Weights of a small self-supervised image encoder: 8.7M parameters, trained on seven-segment displays showing three digits.
Rows from block 5, named by matrix and row number. Rows with one number belong to one neuron. Each number is 128 + 24 x the weight over its row's rms, rounded and kept within 0 to 255. All counts start at 0. After the name is the row's rms in percent of the matrix's.
# fc1: MLP up (model.blocks.5.mlp.fc1.weight, 1024x256), inputs 128-255
# fc2: MLP down (model.blocks.5.mlp.fc2.weight, 256x1024, transposed), outputs 128-255
fc1.481 089 [111  95 135 112 137 132 156 177 132 173  82 126 128 130 156 130 141 121 136 122 124 121 150 121 112  98 147 132 169  99 135 108 104 163  89 203 146 118  97  96 121 104 183 137 126  97 135 160 125 116 122 123 121 123 132 166 159 121 157 134 127 124 141 126 134 127 121 120 142  93 187 142 132 124 145 157 111 122 124 128 105 105 105 106 151 117 159  98  92 142 122 130 169 159 157 104 106 135 112 132 135 141 137 111 108 181 166 144  83 161 104 131 140 120  96 160 117 129 139 130 121 149  80 107 143 159 125 126]
fc2.481 086 [ 96 105 136 146 143 138 134 109 106 125 108 144 141 143 156 109 119 136  89 106  85 132 121 111 131 109 129 140 129 126 173 154 120 113 129  72 107 129 140 137 175 120  80 127 150 157 107 111 145 130 109 121 158 155  94 107 140 123 142  93 134 130 119 120 103 138 169 133 148 115 143 102 139 131 136 143 133 143 124 165 142  70 155 151  83 129  73 167 140 100 146 120  89 137 125  97 144 122 155 136 121 133 141 125 149 113 109 102 134  95 147 127 124 165 130  88  90 158  93 141 154 151 183 133 154  91 176 114]
fc1.482 088 [106 155 178 109 175 115 136 167 108  83 156 150 105 157 135 120 173 122 161 130 131 123 116 128  88 128 156  84 103 146 127  96 105 160 132 153 139 114 143 122 112 104 140 120 127 100 125 132 112 162 179 120  82 184  90 141 152 125 179 128 172 129 137 107 166 149 106 151 121 164 142  94 143 114 110 121  91 103 106 106 110 115 123 145 115 161  90 115 140 134 121 130  94  74  91 183 142 164 110 115  93 151 105 125 143 143 138 111 141  93 117 178 122 121 109 125  93 172 174 120 103  82 169 115 132 125 137 135]
fc2.482 078 [130 152 116 133 130 162 112 113 135  92 101 147 136 149 174 128 107  98 118 161 104 126  82 109 138 178 117 179 122 143 124 156  94 120 122 110 108 152 119 135 102 138 165 147 124 139 127 123 119 146 109 148 118 120 152 141 153 130  85 146 133 140 133 120 123 100  99 133 119 135 112 149  86 178 144 134  91 129 174 133 121 152 112 119 118 149 108 127 130 158 159 120  69 136 147 111  96 172 154 147  98 100 104 126 100 115 114 159 135 183 141 169 159 148 115 100 140  89 122 122 116 164 110 171 100  98  90 130]
fc1.483 104 [105 126 128 161 144 134 137 135 128 121 130 120 129  66 130 146 143 104 157  94 114 139 156 149 152 138  82 164 100 155 124  93 110 137 134 124 104 150 143 100 144  83 118  71 141 141 121 141 120 164  96 139 143 102 153 122  92 111  91 116 135 157 144 144 153 111 121 160 169 125 103 157 126 132 101 112  78 132 132 188  97 107 136 105 124 124 155 116 103 113 133 130 132 143 110 172 165 132 127 134 152 120  99  59 100 128 142 142 141 122 125 125 179 103  99 117 132 134 127  92 129 143 178 166 150  83 127 148]
fc2.483 113 [141 154 165 102 106 139 120 107 102 119 172  86 165 128 147 104 104 136 117 143 118 101 138 154  88 139  98 137 120 108 110 118 102 108 109 127 158  99 129  75 135 148 137 133 153 143 150 103 111 122 203 136 134 171  90 138 186 120 145 149 161  94 141 165 143  97 133 123 130 111 130 116 119 140 154 139 129 115  95 138 155 149 145  94 142 148 136 109 115 170 154 114 118  93 102 145 136 104 118 130 116 113 153 161 153 121 150 135 155 115  99 112 118 167 105 125 136  78 106 142 134 150 103  96 145 161 113 106]
fc1.484 076 [ 95 123 108 148 139  85 174 116  99 113  60 144 148 151 146  97 152 147 112 160 140 129 138  81 119  67 144  92 154 141 136 159 152 152 122 141 159 168 116 106 139 125 141 109 133 163 119 125  92 111 134 144 142 160 125  80 103 122 137 133 107 139 125 149  68 103 131 161 109 120 124  97 127 164  96 162 144 130 148 113 135 112 149 116 126 124 125  96 145 107 145  83 141 158 161 149 140  93 133 134 116 140 118 121 151 147 127 117  94 127  81 140 150 140  89 145 119 111 199  74 142  95 156 118 153 134 112 134]
fc2.484 070 [151 106 159 105  82 169  92 108 149 122 138 135 156 114 163 120 109 105 148  78 142 119 155 114  82 167  97 108 111 105 105 157 104  92 135 106 105 102 104 136  90 113 126 161 112  55 158 134 125 146  91 115  96 129  79 171 169 142 136 108 139 156 136 163 145 126 148  95 148 126 116 143 130 113 170 148  93 107 139 147 133 134 113 153 132 115 114 136 152 113 109 131 129 139  90 135 119 110 138 111 129 112 129 119 144 144 131 154 101 107 141 111 150 148 165 119 119 141 138 119 136 116  90 119 182 139 130 128]
fc1.485 088 [138 176 176 110 140 140 101 117 157 150 107 116 129 134 102 143  94 159 138 150  83 132 109 151 132 132  83 125 108  86 157 146 122 108  85 157 157 141 107 121  64 135  96 133  74 137 142 148 177 148 131 117 147 156  99 132  71 156 129  99 102 137 116 100 167 103 140 116 139 160 111 135 159 147 101 138 138 126 110 122 153 133 149 121 139 126 162  78 119 125 125 142 128 154 162  94 132  91 154 122  87 140 146 132 157 151 131 158 110 108  87  99 153 130 103 125 109 117 123 109 116  68  92 123 139 118 128 123]
fc2.485 084 [106 103  73 130 151 114 149 157 142 101 130 130 139 120 146  94 181 130 149 160 116 120 103 141  96 142 126 105 141 145 131 116 134 140 160 146 109 156 156 105 149 113 162 117 110 103  97 125 118 122 114 141 107 122 159 145 148 124 144 177 115 112 121 136 138 122 142  91 117 129 146 159  88 135  83 158 132 133 100 143 121 144 116 150 126 129 103 104 162 146 142 158 128  97  67 116 109 144 126 130 124 156 120 134 121 109 106 105 104 164 160 129 111 126 142 114 157 136 161 151 156 188 128 153 120 152 148 154]
fc1.486 116 [141 152  89 134  94 149 116 146  59 162 149 138 167 104 160 116 145  92 104 143 164 115 148 128 140 171 144  91 122  87 162 136 126 110  70 128 114  81 138 118 141 113 122 136 122 148 144 129 130 111 135  90 175 141 132 113 169 127 143 154 128  98  92 136  94 119  98  88  95 161 110 155 114 139 128  99 104 134 131 125 149 114 103 128 120  88 165 111 116 153 168 163 113 153 120  74 165 144 167 150 106 120  99 125 127 159 117 149  93  96 144 123 164 108 111 121 183 163 118 126 115 149 122  93  78 129 140 120]
fc2.486 109 [102 118 120 120 102 140 176 102 122 107  81 107 120 184 148 168 159 144 133 111 156 135  76  99 136  86 140 115 101 161 115 150 138 143 180 112 168 153  80 163 103 127 163 102 139 126 102 125 103 180 139 141 102 134 135 119 124 153  99 149 116 148 169 123 115 148 168 135 167 104 140  84 136 146 123 137 125 115 124 172 115 130 159 143 137 181 125 114 137 152 149  69  97 120 139 143 115 114 134 153 153 155  99 129 116 124 178 101 112 156 136 113  74 143 176 105 103  93 156 145 145  70  64 148 147 120  99 135]
fc1.487 110 [107 144 130 110 120 147 134 154 124  84 140 134 102 118  79  91 144  86  72 139 129 139 105 178 130 152 151 146  99  94 142  95  98 139 177 164 126 139 113 159 111 132 124 135 108 132 127 116 117 132  98 127 111 137 125 101 157 125 109 142 127 156  77 130 147 100 125 104 147 153 150 108 104 179  97 124 136 122 139 143 144 116 114 180 166 152  94 175 118 156 138 102  89 112 102 106 165  98 128 122 119  82 107 149 137 112 129 152 130  60 117 153 127  99 122 123 117  75 161 128 140  93 127 160 103 133 104 145]
fc2.487 102 [102 117 106 160 138 140 136 129 111 159 148 113 134 183 171 121 112 130 132 126 159 130 146  86 145  96  80 108 116 138 113 133 103 152 124 117 149  90 137 116 122  97 155 144 112 131 169 153 160 164 150 125 142 157  84 127 117 143 164 129  98 111 151 123 121 138 102  98 105 123 150 162 150 115 145 139 139 124 117 107 130 138 139  93 148 159 177 135 157 115 130 130 134 151 182 133  99 117 140 121 115 122  91 114  85 145  89 142 120 156  84  96  96 141 146 103 136 139  98 137 137 126 124 128 146 127 135 123]
fc1.488 106 [104 105 162 133 142  58 141 123 103 102 134 158 115 121 134 112  87  86  77 122 129 110 103 129 143 124 133 140 132 149 107 106  82 126 117 123 136 129 126 115 130 115 170 161 103 150 107 142 149 112 104 143 122 122  92  94 132 103 143 145 158  99 113 146 105  88 130 133 143 111 130 160 102 157 108 131  85 151 162 114 130  73 116 101 135  85 108 150 108 146 132 149 135  94 148  70 122 135 162 162 144 163 102 164  91 156 130 100 133 118 152 120 186 136 104 120 130 141 133 145 117 114 127 116 102 132 157 160]
fc2.488 111 [140 150 100 107 156 181  96 139 163 123 130 111 152 137 120 107 165 116 128 135 100 105 155 153 141 107 127 118 119 125 164 115 146 136 158 171 168 115 109 137 106 111 127 125 142  80 121 100 149 127 106 121 123 100 140 145  85 143 156 126 112 161 122 127  80 132 147 150 155 113 152 129 149  86 153  94 125 114 151 158  81 169 127  97 119 168 104 118 138 139 166 122 120 123 117 138 147 173 114  76 150 120 102 166 143  99 175 133 135 136 148 122 108 166 184 167 165 132 107 106 110 142 104 130 142 127 111 108]
fc1.489 064 [ 95 116 124 150 112 140 139 137 147 149 125 153 165 119 160 161 110 126 118 120 112 116 135  84 103 150 141  86 152 151 137 122 104 100 127 171 138 143 131 129 134 172 122 137 125 108 167 117 111 125  83 166 124 112 117 112 133 166 116 160 114  99  76 174 105  98 145 127 172 130 110  96 152 119 120 165 135 176 148 126  98 132  81 109 116  87 100 130 159 102 101 119 135 155 129 115  96 139 135 143 146 133 139 149 122 148 107 123 156 126 114 153 103 145 124 143 141 139 127  85 121 110 140 154 164 139 148 117]
fc2.489 066 [124 151 126 106 164 125  99 157 106 128 139  95 131 168 157  91 144 136 152 147 165 101 149 171 143 129  76 127  91 116  96 133 142 146 146  96 106 145 158 113 137  78  96 130 157 147  97 135 100  93 111  89 124  98 157  81 110  95 132 124 168 142 176 103 135 130 110 107 153 139 113 126 125 142 128  78 128  96 102 107 151 123 176  89 176 112 143 113 129 120 152 115 160 126 173 130 140 102 102 120 139 125 120 139 140 135  77 176 125 178 152 131 119 142 138 111 171 117 158 137 102 118 117 120 115 124 135 127]
fc1.490 100 [116 120 116 125 101  94  86 165 154 128 119 113 149 130 183 119 120 141  84  93 143 125 125 123 151 148 113  80 126 119 104 118 148 131 116 122 133  93 113 126 148 134 128 112 155 118 118 117 129 120 132  82 164 102  68 169  90 120 137 135  77 119  80 120 111 142 110  99 103 112 113 135 140 151  67 145 101 130 141  86 110 111 117 111 106 141 155 123 158 140 149 120  91 150 152 119 155 126 130 141 109  95  68 128 130 182 118 136 111 153 178 164 128 139 124 140 133 102 134 155 113 152  88 165 130 152 126 133]
fc2.490 107 [120 150 154 143 140 115 166 144 110  76 165 124 134 145 117 152 141 130 134 125  97 103 137 114 108 104 128 122 140 134 150 126  91 162 115 132 121  87 151 150 100 151 138 127  83 115 106 109 145 157 152 154 140 134 151  86 134 165 129 148 152 136 168 190 153 124  77 173 144 135 118 143  89 139 166 129 185  88 121 157 124 165 150 138 143 100 139 151  85 110 126 101 137 127 137 149 141 149 119 137 123 160 165  97 160  84 103 101 131 120 102  75 148 109 181 132 111 138 128 130 115 114 168 118  93 100 115 100]
fc1.491 106 [109 131 126 110 112 129 116 159 157 135 113 118 107  99  98 108 113  88 119 111 149 120 143 150 116 112 143 128 157  91 161 100 145 123 127 118 145 129 127 131  85 123 129 178 116 141 146 166 128  95  96 166 138 133 100 113 116 110 109  99 144 157 140 151 106 129 139 135 132 101 163 173 129 112 143 137 186 163 100 140 111  97  93 144 132  93 130 160 163 160 106 146 159 138 117 107 149 110 126  77 130 147 134 135 103 134 139  96 154 149 113 125 147 105  86 136 137 168 201 159 123  85 123 160 124 137 161 133]
fc2.491 104 [184 159 102 160 145 102  88  86  90  83 131 166 180 144 121 129 205 142 154 117 126  93 112 131 168 118  86 101 137 125 113 131 138 127  94 166 100 130 141 149 138  95 102 114 140 129 165 131 116 138 133 115 163  93 117 136 120 124 147 153 126 153 150 125 109 122 143 130 105 145 121  96 165 119 135 144 120 134 119 141  93 108  93 123 153 167 144 148 153 123 140 122 125 107 122 127 113 111 130 128 118 139 140 128 131 125 157 164 149 153 159 105 149 159 103 145 130 132 165 123 190 159 143 104 154  86  83 154]
fc1.492 094 [126 153 134 137  73 157 154 155 144  78 146 112 124 119 110 149 163 140 126 117 144 165 135 118 103 123 112 133 165 124 150 135  97 151 146 170 150 124 115 168 105 141 112 112 131 147 173 116 121 147 100 120 108  97 146 147 136 176 166 111 147 154  98 136 122  90 119 111 164 164 113 137 113 151 147  95 145 128 173 152  66 155 119 127 106 113 140 146 104 133 154 151 119 137 108 145 136 150 120 139 103 110 182 152 114 147 125 167 130 144 120 118 155 104  94 108 127 139 122 107 127 109 104 112 116 130 105 156]
fc2.492 098 [125 156 106 122 152 145 104 114 118 146 151 111 182 109 131 108 146  98 163 136 148 130 122  92 114 127  81 134  90  80 138 124  88 129 106  95 124 165 138 129 147 118 135 157 100  91  77 144  91 164 131 163 111 161 103 111 145  97 106 117 126 116 136 130 138  99 163 116  95 127 164  98 110 133  91 149 115 122 103 142 132 110 103 123 125 113 107 136 152  84 141  84 121 101 127 149 115 171 157 141 135 187 103 134 150 134 151 169 128 121  93 136 149 137  90 125 104 129 110 115 137  99 110 140 156 110 127 107]
fc1.493 100 [136 185 126 145 112 123 134 157 119 101 103 113 153 151  98 154 152  99 123 107 153 122 100 123 100 130 127 179 158 149 143 118 151 140  70 160 133 131 183 150 126 164 124 172 159 119  89 115  94 116 134 156 115 113 139 128 132 120 123 142 143 137 128  86 111 123 109 116 135  78 147 117 123 120 148 133 103  77 139 172 124 161 141 131 108 149  93 100 131 106 140 132 126 142  99  84 137 106 110 111 109  92 130 115 104 168 139 155 162  84 163 132  93  98  99 131  89 113 146 115 149  95 140 141 146 158 146 167]
fc2.493 089 [129 160 118 129  90 104 122  86 122 139 123 149 124 110 170 134 150 109 127 133 115 138 158 125 107 126 109  82 181 137 166 123  70  74 154 104 147 134 173  96 118 111 121 117 126 129 119 137 166  71 117  65 159  93 133 113  91 201 156 107 152 148 128 181 136 156 149 119 155 148 166 133 129 109 114 152 111 135 131 132 103 141 133 166 142 135 128 138 126 127 119 119 136 128  89 103  96 113 132 129  84 125 130 146  91  80  91 127 112 113 117  98 119 132 121  96 147 146 127 125 109 104 139 120 109 127 102 131]
fc1.494 117 [132 119 128 171 121 124 132 150 160 124 140 137 155 144  75 147  75  96 122 110 111  92 132 166  66 148 135 165 167 121 104 123 145 104 156 134 131 125  88 123 130  94 120 152 166  91 156 132 113 107 100  98 130 109 139  96 156 155  95  97 132 148 137 162 107 102 107 152 140 180 139 159 139 106 124  87 124 168 165 124 147 128 138 152 142 123 114 147 101 151 148 165 119 175 123 123 157 118 111 135 156 124 133 131 115 102  93 103 141 154 114 126 169 145 149 149 136 119 132 112  97 112 126 107 145 121 152 168]
fc2.494 101 [110 122 124  97 145 161 130 116 142 162 120 121 108 109 134 112 108 111  96 120 157 119  92 139 178 104 124 113  96 118 157 112 126 166 122 146 123  97 111 128 160 192 127 110 128 132 156 167 131 138 121 142 147 146 132 129 102 138 138 154 136 115 130 113 123 145 144 110  81 158 114 113 138 122 170 127 162 137 118 120 125 138 158 126 111 172 151 112 149  77 128 107 140 116  97  91  96 157 131 116 103 113  90  90 152 126 138 144 118 133 125  95 105  97 146 111 110 123 141 141 160  81 133 124 129 110  67  93]
fc1.495 122 [123 165  87 129 130  94 169 119 141 109 122 146 151 156 122 168  79 132 117 104 113 109 135 183 124 142 132 160 146 107 118 105 156 102 139 134 112 146 160  92 101 137 115  71 181 125 138 115 104 155 112 141 100 127 124 117  95 135  80 129 132 170 120  57 120 132 148 120 116 114 172 140  96 131 119 149 134  72 116 165 127 112 139 105 124 173  76 152 127 111 155  94 111 125 126 163 138 146 147 157 134 105 151  92 148 128 127 118 140 100 142 152 112  98 114 134 134 107 139 177 138 105 118 136 172 174 136 160]
fc2.495 125 [130 116  65 122 137  86 113 131 119 139 103 124 130 159 136 103 113 138  98 166  85 107 178 109 120 121 128 164 139 174 137 153 121 121 149 122 116 116  94 124 132  99 119 161 136 129  97 103 131  71  91 108 130 148 128 128 136 146 128 141 113 170 132 128  97 109 140 109 134 126 147 171 137 144 105  93 142 191 158 165 105 149 148 122 116 125 147 117 181 118 152 130 160 116  90 105 106 163 132 131 145 117 102 138 149 117 150 122 111 131  85  91 106 126 148 161 119 135 138  85 137 134 102 126 109 129 108 170]
fc1.496 094 [138 106 135 141 107 114 129 123 150 140 122 161 113 103 123 110 114 134  57 105 191 127 110 119 136 116 135  77 133 125  95 103  95 146 152 101 143 119 135 168  94  82 134 111 137 115 128 136 113 143 122 164 127  93 146 111 147 146 127 192 156 141 114 115 151 165 100 138 135 129 110 118 103 114  93 137 126 158 150 107 149 158  93 145 155 112 147 109 122 107 131 136 161 132 145  82 103 131  54 122 162  83  68 165 126  77 133 103 127 116 145  49 163 111 170 100 117 137 134 150 125 126 196 158 127 171 115 128]
fc2.496 097 [115 152  85  73 134 127 113 148 118 134 111 104  79 158 107 156 111 132 176 167  95 137  97 140  98 127 110 163 124 115 148 160  73 105  88 147 124 129 137 146 150 123 181 132 129  85 113 104 142 131 123 115 133 145 130 157 111 131 140 114 102 130 146 126 154 112 144 111 123 110 153 136 143 137 121  99 125 127 102 137 116 111 147 144 100 161 107 133 146 159 126 135 123 147 117 154 135 171 156 132 150 169 157 147  97 146 131 109 136 117 145 193 153 132 104 163 147 106  99 109 122  97 146 101 137  88 147 149]
fc1.497 099 [ 95 136 158  88 145 126 118 159  77 145 168 151  78 113 150 123 109 115 144 122 127 158 139 116 159 168 150  90 152 116 107 108 100  61 113 158 136 120 132 131 174 112 119 108 159  94 113 116 106 108 215  97 147  97 101 130 156 113 123 134 112 127 131 138 210 112 113 137 115 104 153 150 173 130  80 114 143 113 102 139 114 109 100 168 140 150 140 147 129 154 149 109 174 121 128  90 108 159  99 117 140 115 111 125 138 169 122 135 143 130 163 104 178  86 123 131 151 127 103 119 150 145 128 101 123 121 140 135]
fc2.497 091 [153  97 165 112 122 136 126  77 115 130 121 130 153 145 165 160 103 131 136 151  91 137 117 115  93 131 113 105 117 132 128 134 141 161 110 105 123 136 156 140 146 127 160 129 114 132 121 108 131 139 109 171 148  93 159 116  92 127 141 128 122 152 100 128  97 117 123 127 135 140  97 102  82 130 150 143 179 158 114 112 148  92 170  77  98 103 149 104 146 103 122 156 128 120 151 131 167 138 171 150  95 160 157 131 134 121 126 150 136 174 105 109  90 120 161 146 113  70 160 133 121  97 119 138 123  92 153 107]
fc1.498 090 [128 116 132 141 121 129 129 152 154 119 175 114 179  95 175 143 132  88  99 141 119 126 138 115 129 126 154 142 149 143 136  83 159 119 130 189 106 157 108 116 124 118 125 140 131 130 131 127 123  94 140 147 114  95 101 143 181 152 177 131 114 121 146 141  73  97  60 113 169  84 126  89 110 113 122 130 123 143 142 143 157 137 104 133  90 131 141 135 145 159 145 108 125 163  85 122 148 163 102 170 135 133 155 127 110  99 125 142 174 115 122 127 125 153 133  69 108 130  95 131  90 141 146  93 113 122 148 131]
fc2.498 081 [ 87 153  90 130 122 119 136 135  85 105 117 129 144 142 101 135  91 113 133 104 145  84 125 162 147 119 145 115 130 153 132 130 133 150 143 108 169 138 127 119 117 121 129 138 147 135 150  91 131 146 136 118 130 145 132 158 129 115 129  99  70 108 158  95 150 107 138 170  82 148 174 168 151 132 103 153 152 162  63 151 136 134 132 124 148 152 152 151 104 109 194 107 150 109 166 145 110 137 116 128 119 164 105 132 105 124 160 143  95 151 116 132 128 114 128 136 146 140 155 147 132 128 156 152 188 107 137 100]
fc1.499 113 [129  80 129 150 101 136 126  85 118 131  82 155 130 112 164 102 119 119 167 160 129  98 127 107  99 132 155 117 152 108 201 152 143 133 145 153 129  62 133 168 134 156 158 133 144 131 144  85  92 157  89 132  70  96 164 102 111 117 176  95 158 153  96 135 135 120 142 131 120 140 160 147 157 119 103 117 127 153 127  96 112  96 115 168 120 127 155 155 118 120  98 134 169 108 138 122 102 153 134 143 153 130 124 156 133 169 143 105 157 155 123 127 143 122 100 143 108 151 129 112 141 109 143 123 153  99 106 105]
fc2.499 105 [107  92 140 129 104 131 142 216 121 136 112 143 113 142 133 175 128 139 117 127  94 118  88  91 149 151 106 150  89 115 164 119 131 128 108 136 133 136 143 144 120  87 154 136 114  98 103 135 152  73 126 125 140 137 104 164 150 149 108 142 136 151 133 163 168 134 120 117  94 101 100 127 125 115 117 151 136 163 129  98 119 128 114  92 173  90 120 118 145 136 104 183 133 150 140 128 144 141 157 128 124 130 129 142 120 112 151 143 120 144 169 159 127 151 106  87 133 160 143 116 102 119 142 151 102 161 155 103]
fc1.500 075 [128 120 123 120 160 140 120 134  93 113 137 121 121 172 130 120 154  62 117 156  52 101 129 116  86 151 105 165 148 121 174 111 134 127 136 145 156 199 161  99 129 129 122 119 127 154 114 128 138 168 109 132 118 125 133 123 123 149 164 162 170  96 141 155 168 129 129 129 136 126 140 139  86 111 103 140  99 121 113 110 120 108 131 145  88 138 101 106 135 133 143 105 101 105 142 158 172 123 146 148 131 125 142 112 109 139 145 115 174 153  93 130 127 133 116 145 109  98 119 138 153  98 135 150  76 120 131 161]
fc2.500 076 [ 99 160 113 131 138 116 125 147 126 163  90 154 162 103 142 122 140 127 122  82 137 136 156 185 151 112 170 158 119  82  92 139 178 153 123 109 152 109 116 133 128 103 166 100 161 114 170 143 128 113 114  97 119 110 138 118 128 154 164 147 106 128 131  88  82 134 163 118 116 163 154  91 123 133 165 128 111 144 172 131 100 128 148 143 141 148 116 107 108 154 145 118 132 149 106  82 135 108 169 132  85 120 160  80 129  97 110 137 127  85 132 134 154  95 134 119 108 137 130 159  97 123 126 111 130 133 123 147]
fc1.501 102 [135 102 129  89 108 131 137 106 128 159 107 100 156 161 123 158 142 123 108 146 141 105 133  94 121 169 118 136 117 121 140  94 134 125 139 145 113 114 132 107 127  98 154 113 175 112 130 113 144 165 171 138 126 139 141 184 171  85 116 122 161 109  93 111 161  95 140 148 109 151 116 111 128  98 117 118 128  86 100 120  97 132 127 100 130 144 106 101 108 147 127 153 113 120 131 105 121 126 130 139 135  99 100 130  89 144  85 129 124 107 143 132 119 139 122 112 108 132 109  86 130  67  74 128  99 157 118 126]
fc2.501 110 [130 115 128 159 163  89 130 111 167  91 132 186 113 109 120 108 145 140 151 141 153 142 110 191 145 108 131 124 108 105 158 128 137 138 109 117 157 114 101  67 161 138 107 131 145 105 121 174 132 117 158 125  94 124  62 105 100 151 100 119 120 137 143 141 114 142 131  90 117 159 129  59 129 126 135 114 137 158 113 120 139 104 131 133 153  86 153 138 156  65 166 133 151 179 205 138 125 131 115 109 122 139 132  95 152  80 163 133 144  98 120 126 104 131 131 170 131 133 155 152 123 135 156 102 124 136 116 117]
fc1.502 097 [126 133 132 111 137 125 139 135 115 123 122 123 139 130 114 117 102 127 123 110 158 127 166 118 153 148 141 124 118 138 126 141  85 156 141 107  74 139 109 114  95 160 131 109  83 131 114 188 121 100 145 138 115 109 169 164 110 103  95  95 128 110 133 116 112 145 105  93 144  74 103 150 142 136 133 106 161 162 145 105 113  61 190 127 135 127  71 162 137 128 161 113  92 137 138 110 126 148 169  90 182 139 135 136 120 169 119 147 114 129 140 132 123 109 113 108 152 120 152 124 148 113 100 148 169 115 136 121]
fc2.502 100 [112 147 138 137 148 137 147  80  95  92 133 136 121 149 142 147 138 122 104 121 141 139  99 153 123 122 121 142 119  97 100 106 177 111 158 114 124 118 134 158 139 106 116 133 145 139 101  87 152 137 111 103 107 115 115  99 134 158 133 142 143 110 138 104 142 100 117 140 118 139 149 161 111 148 110 150 141 143 134 155 118 161  70 120  83 113 127  81 141 181 106 132 120 134 158 163 105 123 122 185 113 145 113 148 141 102 102  44 120 129  88 152 121  73 139 109 124 133 128 117  70 157 147 105 117 102 140 154]
fc1.503 115 [116 118 116 111 157 121 156 118 116 153 126 186 113  95 127 173 154 155  66  95 119 175 107 122 111 141  90 126 146 135 124  83 122 117 142 111 164 166 158 125 134  76  77 151 167 117  98 110 151 130 128 151 185  92 108 121 123 102  91 128 134  96 160 103 114 136 124 133 116 149 100 139  96 103  97 121 112  76 149  99 169 129 146  92 133 106 157 182  91 137 146 122 144 149  97 158 126 135 115 147 129 158 122 127 121 105 128  70 128 119  83 137 129 104 138 128 122 149 132 132 179 138 143 130 116 165 118 123]
fc2.503 106 [120 143 153 101 108 138 103 107 159 142 148  98 163 102 131 141 108 136 125 175 129 126 156 118 158 134 138 112 166 101 150 136 108 128 180 143 103 112 115 151 146 123 196 142 142 154 103 121 144 124 140 135 147 131 175 121 114 151  93  84  97 129 157 135 167  95  82 110 142 132 103 149 110 106 145 158  80 136 121  89 170 128 113 125 162 167 146 154 137 159 127 130 149 106 144  94 131 137 113  87 115 138 116 138 131 128  92 156 126  93 144 112 124  96 109 114 143 159 171 155 137 179  98 141 131 104 141  94]
fc1.504 111 [140 169 116 113 125 119 160 136  66 138  96 155 133 105 154 124 180  92 131 162 109 158 150 127 110 160 118 173 151 144 108  80 130 142 167 129 121 150 159 113 105 140 118 145 148 158 109 138 145 103  48 120 129 123 106  94 171 115 116 146  84 146 125 142 121 119 119 115 154 126 114 143 126 157 127 110 132 156 123 109 106 117 121 147 131 121 119 119 129 115 118 171 147 109 139 110 114  93  97 101 154 121 134 146 117 138  87 133  78  98  99 122 133 143 143 132 168 111 170 122 151 164 118 114  92 111  99 146]
fc2.504 098 [ 83 117 169 118  72 113 164  97 117 157 142 142 124 127 140 123 106 151  89 135 120 130  98 140 132 146 131 140 119 158 178 140 129 102  72 110 169 122 132 138 139 123 118 177  87 164 110 161 113 110  97 104  94 157 162 135 157  99 100 136 107 162 124 130 126 146 120 172 107 112 154 125 111 110 140 117 104 124 143 155 148 119  94 166 112 130 159 145 133 123  88 106  77 155 141  93 140 101 159 143 120 139 152  80 118 138 107 151 117 116 168 152 140 136 147 111 119 169 131  86 152 111 174 149 127 109 157 135]
fc1.505 105 [169  99 139 174 125 111 168 139 152 147 106 148  83  85  95 111  61 150 134  94 160 135 166 128 158 144 174 121 159 127 145 157 160  85 125 112 115 132 166 130  82 152  85 148 133 152 182 155 129  98 116  98 147 114  99 116 144 157 114 141 154 150  93 124 163  98 102 135 128 122 160 153 134 127 114 104 126 145 160 103 128 126 138  92 108 100 147 137 162 180 117 166 155 147 128 131 144 156 126 159 132  91 127 106 144 104 149  85 117 113 128 115 106 119  88 124 130 140  98 139 118 155 139 114 154 120 109 132]
fc2.505 096 [139 171  98  86 107 163 126 156 118 106 108 133 100 119 139 116 167  93 167 126  69 139 142 144 103 148 114 148 137 150 165 132 132 140 137 171 147 135 146 139 166 162 127 164  58 130 160 107  85 148 133  84 136 137 101 100 171 117 121 121 124 154 175 139 132 131 109 126 124 104 118  90  87 108 131 120 146 121 135 122 150 158 128  88 124 136 100 159 129  92 105 148 116 144 110 154 134  97 136  90 127  83  94 145 107 171 162 136 101 134 100 145 129  98 108 107 120 173 129  99 117  98 165 154  85 146 143 165]
fc1.506 099 [137 173 163 144 147 142 134 112 138  58 155 143 130  91 134 102 161 139 153 130 117 122 118  99 104 139 115  88 122 111 139 178  96 125 108 140 139 167 117 127 128 108 116 157 103  84 126 104 138 136 123 109 105 141 176 151 170  93 100  96 141 133 104 120 151 121 123 138 139 145  90  98 169 155 129 128 117 167 126 166 149 111 112 111 133 144 127 142 113 128 121 111 116 152 101 109  90 120 145 122 107 107 115 106  98 137 122 158 155 119 138 124 108 138 160  68 107 109 121 130 148 129 137 137 104 135 151 170]
fc2.506 095 [133 121  98  95 168 138 132 143 125 157 128 160 156 173 119 147 124 147 112 143 130 112  85 137 141 166  88 117 152 151 161 129 133 118 163 135 160 127 113  94 163  76 152 102 149 163 114 179  98 134 109 123 126 129 114  61 149 159 137 154 115 107 148 144  97 131 117 151 134 139 129 128 159 161 141 156 158 123 152  81 160 137 150 121 170 111 176  89 147 130 118 157 134 109 145 145 112 113 125 123  82 125 129 127 161 123 117  92 122 114 134 115 132  92 139 125 121 130 130 115  80  99 122 183 135 118 155 122]
fc1.507 105 [123 141 121 124 130 161 166 156 174 100  94 154 125 132 121 129 155 146 141 145 129 127  76 145 107 158 132  99 109 151  94 121  83 113 168 138 127 105 171  92 162 139 110 103 117 113 137 113 128 149 124 135 108 124 128 116 139 147 108 133 137 109 109 115 142 100 122 115 131 146 148 111 140 148 127 137 123 116 103  96 171  93 174 139 160 149 104 138 125 108 123 137 145 141  95 141 148 173 121 140 136 130 101 135 135 137 118  84 126 120 167 124 107  88 123 144  88 130  96 111 122 158  83 122 121 140 136 129]
fc2.507 093 [124 136 101 160 149 102 118 170 160 123 121 120 103 130 156 118 110 161 151 125 132 141 162 184 106 165 123 107 122 166 127 119 135 132 109 180 100 169  76 156 149  85 118 122 129 163 117 106 133 126 183 127 116 175 149 137 122 116 127 129 114 117 104 156 130 128 128 140 145 140 123 121  93 170  90 115 125 152 148 133 125 150  86 141 147 117 160 117 135 128 169 165 135 139 160  67 137  79 130 128 145 108 138  75 184 121 122 129 141  90 111 122 146 166 144 111 174 139 153 127  97 126 157 149 110 116 126 140]